config.toml
train_examples = 195000
color_jitter = 0.1
cutout = 0.4
norm = "layernorm"
inner_norm = false
patch_size = [2, 2]
widths = [64, 128]
residual_init = "none"
orthogonalizer = "newton_schulz_5"
epochs = 15.1
warmup_steps = 340
Rows from block 7 of a small CTC image transcriber, named by matrix and row number. Rows with one number belong to one neuron. Each number is 128 + 24 x the weight over its row's rms, rounded and kept within 0 to 255. All counts start at 0. Numbers have three digits each.
After each neuron's rows are labels from the 100 images, of 14848, where the neuron reaches its highest value: "top examples" is what is common among them; "patch colour" is the nearest of a few named colours to the mean colour under the peak. Only what is clearly more common there than usual is listed. The data: seven-segment displays showing three digits.
# fc1: MLP up (model.blocks.7.mlp.fc1.weight, 768x128), inputs 0-127
# fc2: MLP down (model.blocks.7.mlp.fc2.weight, 128x768, transposed), outputs 0-127

fc1.623:118153141129116107116092125091151083137108086114105095143166126153118130128155140100170114126139120136140092119121130141155122153122120129136189156099165167149141166122151165119114137111088131169172090182144122125161119111120082145170114150117113121148140131124139108129113083125156113097087149069123094164102109107133141126136085100141117165154126143130141109150135104141105116134157
fc2.623:125146086131117152125135148083141136144105101177148081144131086175143092149141129097128159143100121158139179125129181125121145110111106143159116090126092144140125154119112148143128109141150140106163173116097108106091142146140113133117111103100116140172124117169176103103120128113111144129109131129167097157127120133177126170134143115098120089097124104114144138148174126131134122186123
top examples: the digit 5; third digit: 5
patch colour: brown

fc1.128:089149125145092114132122128103127129139135126138084138135148116107096078105103084156133095133152116163129146142050150140159122178121140133110187126122100157137184135151112129118109113122130129107117127139148141140139126103101089156112150126136157131142087144082127098157103118131128104166141105131184102131137083107124105164158156113130108166178123157145150123137145121099132138154132
fc2.128:099147127148180079155148124112115108160101126105145137152138115134128109111096119100108137141157110124126155131151132139148122109149125143143139157167116130152103111054118137110111111134117136127137136149116153184128146138164132134175114091124124097134151109144134073109138126120167151093136113115091155125109196088095105102135114096168125155123148092090087127137155137109100147094154
top examples: the digit 5; third digit: 5
patch colour: brown

fc1.609:101142119117127132110155124109155176146065111129116147120153095117104090153169147110115126145113120147128130135120171088177137127177163106137118150121151129160149124108133106124070093168137090080119139116079154131120165119148144139144149145114150129137122125138131093139126082144145106127101152128129090144176134111144143137125124144079119115090123083154112134166092157103141143148153
fc2.609:107136142124140170138153126150140146103146117146113104123129137115126093143144119111076187130115092111105155105163129119095138105151098137164059124118121125138085140172140155118128142123135144123164121108079150120164099126113132133105114142134143163140126159122127111085131133084116113115130136145127126174155129077113119115167150112119129131184087132154108100078171137105086146133094
top examples: decimal point; the digit 2; first digit: 2
patch colour: black

fc1.158:126113134099135136139108174122139116191117137120113119149113106125106104160138071137127128109150122129144117134099107126093187155160044143146169136098172143167141146121151121126146124141086125128125142178113131096120092112108147138137153129121148151130135181118159141124102141145113083155151120124091126135144130128117151119137152102161084137095103125106097102100106134110164098149134
fc2.158:117139097086115124137145155138142145093127140157157125143138134098142117175142157144127133133116168137144175172119099136163132147102129162162105110093165053147111122116120152161146096167110116126128154123130140102110150098107129148104154086097146109110147175082120125124115136144126171124180141136154171148110146147120146137134129133114139130146143153170166134101147106134104177115100
top examples: the digit 4; decimal point; first digit: 4; second digit: 4
patch colour: black

fc1.399:141147152138127090143086138156148119103093083106130095119124074127099122116126130092125151132110148150127132132133140163073136158103129117156112128121119121144146112123134121168144144153133163150115142132112133077121150174139158155081152144107116090129089115146092157156154170162131165171143131129135066104157116129129129123076132104130109173152121143127124084172108130124138135154153
fc2.399:119159103113102113111166126108122075146140116160115110123143171118077126094167170093109114175167125118142163117126127127163137166099130129117186097114119071121161134111117154133157114133130127098121107153119116062130168141123117091152143104113158150156130090115101105116126129128141146131125117096168139126150125120087113169122142119114074155122124123164113136144165146122133146142141
top examples: the digit 1; first digit: 7; second digit: 1; first digit: 1
patch colour: black

fc1.647:147134148169110092172163107139115100170115077126142140095132092130124150166168101138171120101144126153137118142139127099121139167132095125137129103129152102115119165127128137163113122161151146154055117129108104080123130107153154116154163120102116075127127123126143137114162109108143123124155148092175134118138136138120191093105125125153120160153099117129084096100139120133116113121141
fc2.647:119130152149138145145127126132184107129112135150144147101115087087087105093165126136132122113134101176136168148173082118142147164119106145174135074146164162156179119149169121116144167095161128138115125120106136118134124111100155133127160127124127130101100094104105141107118102159127135172099133144156115141165150118108102157135155121135124182108141158145150123117107088135149116105120
top examples: decimal point; the digit 1; first digit: 1; second digit: 1
patch colour: black

fc1.90:098149101093123149129123148073127110079117140139098135139168119140122158141153162145116135106141089142174087133104172155132127165142116145111085171147135144115095128125125117140111119111113158124133131145102156141128175114097154132109158110141076116140127122128144093142145085110142173109104127091118170136086110123157111118128134172100187105125121169143090093134102133143143120124143
fc2.90:119131097129082161133161172131119101172199166133129087129148131138143149163134119136113130101120141107168128160168146148077124110117136114095093123127116066132156152131142114139134104142128136150131135131104132136128113151103107083137132144130122127170134116122110130158132147151137128161137157152118124136114146083112183140170125197125130130122113110091145099084137119098153145085112
top examples: the digit 2; third digit: 2
patch colour: brown